config.toml
arch = "unet"
train_examples = 39062
gain_aug_db = 10
loss = "l1"
norm = "groupnorm"
widths = [48, 96, 192, 192]
block = "plain"
upsampling = "nearest_conv"
init = "lecun_normal"
optimizer = "adamw"
grad_clip = 1.0
steps = 40000
warmup_steps = 2000
weight_decay = 0.008
Rows from block 10 of a small spectrogram enhancement model, named by matrix and row number. Each number is 128 + 24 x the weight over its row's rms, rounded and kept within 0 to 255. All counts start at 0. Numbers have three digits each.
After each channel's rows are labels from the 100 clips, of 14976, where the channel reaches its highest value: "strongest on" is what is common among them. Only what is clearly more common there than usual is listed. The data: babble in 24 made-up languages, each with its own sounds, syllables and stress or tones, from a formant synthesiser. In brackets: how many of the 100, against the usual share in percent.
# conv: 3x3 conv (model.decb.1.0.conv.weight, 96x192x3x3, each kernel summed), inputs 0-63

conv.19:135135146143138131132134118122139137145128134110138143139145126119136142126144134141145123130144122131122124150123175127111117128126136133136120115144131140144134123128111141149127145132136145
strongest on: voice: child-like voice (58 vs 25.5)

conv.11:111117111132103117120108128118099142105106127148119126133089114126117114115103127118093118119116149103132102121124099128128125150109120142099116141110129115099123117119151119119148116115113112
strongest on: thin (high-pass) (44 vs 12); white noise (30 vs 12.5); clipping (28 vs 8)

conv.49:147138154152141139160144158144142136144133153142152113138142131150152127156144146169149149150141150133136157144141109146145157149156155144140140136156129137147132140150135138155139143142150155
strongest on: thin (high-pass) (49 vs 12); white noise (40 vs 12.5)

conv.4:139134130143140146139133151135157142135147135125133141127152144135125138122145136133151159142129139144129150121154110128148102132163137133131139131139134140146126124148141144137169129140140123
strongest on: reverberation (77 vs 34.9)

conv.63:142122151122127133129132140126134114133127146119118101133117118123130114114139138142130123124129126128121114151135122128118149127115128115130109130137129125139120124120117115150108151141124138
strongest on: thin (high-pass) (61 vs 12); /ɑ/ (47 vs 16.5)

conv.43:143159136147133151123154131137161145122148118133134154128139146139149153163158125125164183140138130143133143094152098141133126136173131127135141139151114146136135142146133128129141123139124140
strongest on: reverberation (60 vs 34.9); voice: child-like voice (53 vs 25.5); rumble (36 vs 12.5); pink noise (32 vs 12.5)

conv.88:147149159135119134144113122130114123145118135136127127146125116122135132150126132134128134155138141118126134146131116153119160139150139138142133140144118122148136141125125143137103134126126151
strongest on: mains hum (70 vs 12.3); reverberation (68 vs 34.9)